From a checkpoint of a small model that answers yes/no questions on an image's attributes: trained on rendered landscapes of hills, water and sky.
Rows from block 3 of the fusion encoder of a small model that answers yes/no questions on an image's attributes, named by matrix and row number. Rows with one number belong to one neuron. Each number is 500 + 25 x the weight over its row's rms, rounded and kept within 0 to 999. All counts start at 0. Numbers have three digits each.
After each neuron's rows are labels from the 100 texts, of 14976, where the neuron reaches its largest size: "fires on" is the input token at the peak. Only what is clearly more common there than usual is listed. The data: rendered landscapes of hills, water and sky. In brackets: how many of the 100.
# gate: MLP gate (fusion_encoder.blocks.3.mlp.gate.weight, 256x128), inputs 86-127
# fc1: MLP up (fusion_encoder.blocks.3.mlp.fc1.weight, 256x128), inputs 86-127
# fc2: MLP down (fusion_encoder.blocks.3.mlp.fc2.weight, 128x256, transposed), outputs 86-127

gate.229:538514493501499532492456518479478508461525489481536501536547502470478475530487507475507522481481511506530467528463500535546499
fc1.229:526458474495533510485475462531470494507518531496506484498528471500517463532466520498518521466509542512541514529468458501533454
fc2.229:438509487504475501494546487486522458494476485510554447533462560505490514484499520498525497533499449506490512465462503479493510
fires on: "night" (100)

gate.190:487514528461530535483527465500487471501505490485497498495511538462553489522482448499502505460472507502521475519479504486505473
fc1.190:502495516492485518474491479481482445459498491486538505550480516479527448560484465546501499512487480505511495536466479487545502
fc2.190:460540507494472493482500501473489484514482500495480486483480534493523511466528498522465479553519494544484550487496513515524537
fires on: "sunset" (100)

gate.133:489482509525490479496492521519533513514507504456565549493501472486483462537496516497504525518514489487509453539527551471510483
fc1.133:520488495483508520535523479493464510478502490539433448499519531538516544456503500488525481478481512505476533455482463529491505
fc2.133:488519487419516532504506509514508494513505509499488493498490473516501514516426508526487506505499503533585532494496470507471492
fires on: "purple alien crags" (74); "snowy peaks" (26)

gate.87:473527457508460506502515547484531520507517485484510470521468508500535515525490542523501526544532465508542542502513525472520506
fc1.87:511517526499450508493522532496516552478525494500439461524470509491511554487519532500443506546498462471478538468545513519487522
fc2.87:456523484468500498530516503496470528517482502531477445464490514510545558440509512507491491516495509516510528458504510528491507
fires on: "sun or moon in view" (91)

gate.76:434500529488543492493491464503478486499525495496539480496511506452516479539495456480532528461460522483515447528498478493509468
fc1.76:490482517514519519482480472526459432487505507475564488528499504479507459562487462496514516507483507492505492535466463476504478
fc2.76:497519511481472488521503483465467457477491472493489464506473527507546513493513498539488502523499482523488521466479495512516545
fires on: "purple alien crags" (89)

gate.122:493477474504468492510526535470497485480540470492519475527558496496524502513469532462542504505503453502538479524459547478518533
fc1.122:482524518484481464528549463481519482495481495539476515495492556493472513469514513479490500503486459491456471485520517497511527
fc2.122:526492479490499532485509482494457494509500492444476490491481468501551518487464464496536486492496522523519538527496519495500504
fires on: "night" (51); "clouds" (29)

gate.234:506521489476507480508492493495495450496495489528557483492522566496545533476499484502513497474515466530497456449493521503519497
fc1.234:540467502501488516488463506490472576481522480469487490516529457522485469495502556479484539477461490481495494517482495510553487
fc2.234:518516490481496481505490515499501504502494505488487487469540502509510523440508525468487526528515511491477522460496538498518502
fires on: "sun or moon in view" (50); "sunset" (50)

gate.63:497509529451480531482529495480473462497498478503486478501533533454532497484451501486508488487491475520540491525489520521522533
fc1.63:484525492523468540500500519481506460484474484499494474531492498502524519519481473556495476535529454497519535501475471482505552
fc2.63:475506529523488509493488519462514515481533487537494480542475518485469510498513538504479504534435475490483484491478497514494536
fires on: "sunset" (100)

gate.49:461494476488501520509503522515502507540497553514491485499476484519479473512529540491469476564482497510482551493502495487493489
fc1.49:488478467485532500537526494520507477529495509497523502474536493486503495464474485459609487453513552518513470524505513474507457
fc2.49:531525533505493488488499545509531478500495482439482511530500522525468463493524518516476496546482470518483523505507539529500512
fires on: "overcast" (100)

gate.74:516485517463506505467480488473463496493492490477507504508528515454514439511463496495485489488493536520566507537458497513556507
fc1.74:482530506504470516486500528477530470458531472483533490543479510469507510523501474535482504528539454506525510517492484504496518
fc2.74:502490527494495467511491523485494511503533494556527496497486512503476503479516551496492491490459517542507476505485508526497502
fires on: "sun or moon in view" (69); "sunset" (31)

gate.250:541493501476501502528495521468514540476513469494481503520555513484510511530437509485489490519474483509572494515498502520532496
fc1.250:516487472510479487507473509438486493452500448506484512550549482504528528537508472513540538467509437501502489433494493505526529
fc2.250:503471486526473521525461513485463505470506487516526479525489493540480493496514550464502529499519490512473514449470504485528520
fires on: "overcast" (99)

gate.34:451529478506519526499485500530555455504496507505505503528490477500499536532477486515456502563537480487510543501487439490486476
fc1.34:479474463522505484490484498524474489541531558516530460478498503493493485478530523499515510514543537503503541496441513501486493
fc2.34:516497492466501460489538522506541551504517515506507494486527515513464506485494573444509517476485509536527490510516537511483492
fires on: "clouds" (100)

gate.221:488496475509506501514477502535524476536475517488552550487527459518509482521479494522504527519522478497529506510514503448535485
fc1.221:529508517485499564475522474515520462532463523483509503510469539518516525469473492521486472509523492499520571522456455483488489
fc2.221:476510541523533496473507505504494485525484520501483504471483504467436480495477503530469494514494531435483485550497476506486502
fires on: "overcast" (92)

gate.106:536462510523500478503510524491492563501504514456470506488545484498428475511497552467491523501472514513503504523530539512530481
fc1.106:552493492533489484505473524468452572485493491464481504490549461497448472496499535453486516490526533518507497508523527510530494
fc2.106:495533531536518509512482504502493545508504500513474466485507471471489522483542484516466494494489513487454505472504480544503499
fires on: "sun or moon in view" (96)

gate.233:528488471533509461503487505510533518533460513498510537468523506532519494476519497490527499473560510518485499484549518451517502
fc1.233:495517536482504560510500499493491480455541464492490478547484486500483531549489493499477524513476482455502516499454459547466495
fc2.233:470529516518513506471528519504552484501495489462519492492486505486490513528468460491481509516513488439522529524526506469475487
fires on: "clouds" (100)

gate.35:494486470508523473491500501526497496533486531475552526470542526490519486490479511506524477503533509537549488531502514477525469
fc1.35:503503432522485484485480517487471504505495514487529510494529511506543500502530503474559529445535503529494478482542530492521508
fc2.35:465506500512487521516472494495516463469541481520532481571468526493517515526490496516500485543481441517511494499435472478527512
fires on: "noon" (100)

gate.156:468496509514538494537488532543509543511548504493500488501498477486485534539504497451508544504492512455494481497508484497482439
fc1.156:482518494495521490460535504512511444530483516470514525465483543460536479516484443514515502508526491519511483509522547474498509
fc2.156:485479470485490471526502483464489493485504473482474543473539469537479490525520528494533519491469501535467502493544547492501531
fires on: "purple alien crags" (81)

gate.225:505486485509480513535515525498480510473554493489516466548511465516502498523470556522516538528498462494544499515464495514509501
fc1.225:534441521461501506469470494486434513491496497496515504499544458460453454541463501478514502468474560500543485530473475531518477
fc2.225:435480507479484512516521515497504465489519477509532473535544499498467509512501514492508495559459451502475527530468502501465510
fires on: "night" (100)

gate.15:529484532506536492453490490536473508531465537467504498465505516472472443500477515518485480492492547507536474539500505528511470
fc1.15:528502554510495510480539522503476504499521498480469482498475497478435473506517504510474522498466526488487499517500485551455499
fc2.15:492489488533483444478517514466539517493518473471499517486490496518462499500530538481516531481520484508482490489529544452492525
fires on: "sun or moon in view" (100)

gate.231:472477489496525462496477491516560483514481507502551556475534507494483490506466499484514488496495493523525447510541522470515479
fc1.231:474483483503484469503465518521567492517475493478562550502491485518485481530492511506496503530513474500518468510524509459529487
fc2.231:511489521569482477505515496492477507485500491500494499491504522493522507474575501497492469504503495480398475513502528509518508
fires on: "purple alien crags" (36); "snowy peaks" (34); "dark volcanic rock" (30)

gate.61:539485530517449453494534516454491529488476477470476469487512531497466476472508544475498522508511498512496506498542550504520545
fc1.61:508492492503504509516455476505539445477499470490522544547497480528491515541457470533501501528511459454499501489500440488481492
fc2.61:501468499514483477474549525499498472509504504469525511497505514477489476503521497479510521514497493527497483537532555462480503
fires on: "sunset" (92); "sun or moon in view" (8)

gate.67:488507486502483481500530510487498520510461505475479478494528539494501500486483517519496455530532484525554513529497530507510513
fc1.67:477491486521456468498545520474479509501493507485506448481513523478490509470532512475530502521514489518500499511495530483479543
fc2.67:491523513501494520498476515484520530475523479514514438540478470480493491505486534500465524504470472477503558502467499534524508
fires on: "sunset" (80); "sun or moon in view" (20)

gate.152:482497453523465474538482522480569532480499462509504507521500468546501517491511502471512532509536471479478539462522483450493529
fc1.152:490529544477531532522518489502505469506507488467496504496499520500486552513461464483469502525498498469522467499519480513454474
fc2.152:458507519527500546478519512498513464489477490466476510530484501499533521525487434536475478550471477466506544519508505498495505
fires on: "clouds" (100)

gate.193:512505487513470494471505515485491535486475509473478505486519523484491453519487528507465487552508514530524517533495520485541502
fc1.193:497517530496461497500535529485483511487490515507438502476508531494479489474537508519457483526482512542475512499496537523524522
fc2.193:490525514492503514484504498485507557502493490483457455470490489502484502459507550486449511497487528473512545507514530566488491
fires on: "overcast" (70); "sunset" (21); "sun or moon in view" (8)

gate.0:491507512507512562494518479521474528500514525495464456519498483490527487500485530520477503517479504502537552532462465536547470
fc1.0:545474504516497474462501505480504523511485514474490518478541510506438433466499528461478497501494525506508536548524535480487524
fc2.0:476494489499486535510529507491506484475490481478453505527464472515530505525490471513515489487471472489504522525521486483478510
fires on: "night" (100)

gate.244:472502493490463522478500530454472493488492496474492484493520496458514483504489478499494506489483492522534535525495537490545540
fc1.244:535462470501543509520468494516473526494528495520503528516514436516510482515490517483539529448484527478500484507476477482502468
fc2.244:504500481523482494505526527513530472491503508456541551506501506502490506531495491498512516534545485505492518537497527454501488
fires on: "sunset" (100)

gate.206:507464467485524505480480494526500519529476529463508519495517490510493454521454532520504466530506525521562517545490486494539465
fc1.206:493518487496469522494479535453493541454526479471489513519551446486492478522517533465479565482478500474484536509499538532520533
fc2.206:448493501505488480529546502488554496463555462504519470508494505495493536533500489483527518496472459489524494518489474470470502
fires on: "overcast" (63); "noon" (37)

gate.126:549503514517498503471475522505492509535481516471484503463500492513446480486481526530460489539543525492531519523493498519510495
fc1.126:503471438489481500520497492479490565496505506495498520503516454504532465491519510462521518452475492529498489518515552483559516
fc2.126:494551546501500541484521518512502494486502495477469462528475523473527537496497465515461464541504491486513544516480491530488491
fires on: "overcast" (63); "sun or moon in view" (12)

gate.50:480478500462529485520472465534522475520474512522516528480518491517512495502451501534491452521492506521518494503500482480534460
fc1.50:523515490517476503519504517463492530468509465510463495505509498525531551488543506475506522478521481473459497457508495518499539
fc2.50:457520527480475473490512521461568510467519460504502507497488512475460482504481520495462464535464478525545490536507540500515534
fires on: "noon" (81); "overcast" (19)

gate.84:472482525509524455482483483515534485537466519488548561466502503485475456499479495487508512487484516506514432533549523472534489
fc1.84:529502487482507536513532497479463510472534479517442445515500519508524543485513506496506487491515506497481543471460481535460503
fc2.84:492519495428509517486475504509507501515498515500515489503492477510485496502418515506498526497500512522606526492502477490492492
fires on: "purple alien crags" (40); "snowy peaks" (36); "dark volcanic rock" (24)

gate.86:446506524507499494487509473500484475485520484471528469512491525454533478522508467491520546466477483485503457521510495469526485
fc1.86:449511532502511491474515479520502442507507512471547470505491537457508466520500457482503511510490498487493483541509480450491483
fc2.86:514500513467462484494474481445488481476493470512519485504441521490521491480502515543482512492491469522498507478487497514545567
fires on: "purple alien crags" (80); "sunset" (20)

gate.68:514507491536517456506513504525495543525485504487499518467528526525487487461511539489506535491537501505495460482559531449539470
fc1.68:520475461523504461534493534497502516524484524499502534467527484517507489494527524481538519458531517503481478485539530483497504
fc2.68:531496481495479485538459496483463500490508495538504482513486497512498466488527555523523501487494508543502458473475481511529525
fires on: "clouds" (89)

gate.45:486528484514467479480530537514521537521471523454464500489511504506499523488499499510449494565531495526520540500539526503498508
fc1.45:525469520509517537493482471496494451464519482491555511530521500480487445537481485487517515478477500486507496547428465498514500
fc2.45:519486470511507515479522510516492500508517519470507553486500467486470476540501511463520519446537517529510506531509481472479478
fires on: "clouds" (100)

gate.88:517505532479496539515496488473468447469532478476557473537513517480506469526491469506502525494476501457508487547461464504492514
fc1.88:454510508503516507477511523486502477488513480479552470505496535440531496522504445479512509488483511479511474531510531481497498
fc2.88:494524491501512513531481497508487462515473522506460493491489477514516530484501482561471471532517510522503551489486470542524507
fires on: "sunset" (93)

gate.236:513495532490537506459474480526479475540481541501525518472509527470476433502459503521477479498482536522548481540485496517521475
fc1.236:507536536508486509463527525489485468493522496491499497513467526457476486524514478491490503486479505512497509529502488536472519
fc2.236:473506490488500444482525516487553526504514498496480523481469521491478494492512539494488519490505486536518494501513531472495506
fires on: "sun or moon in view" (53); "noon" (47)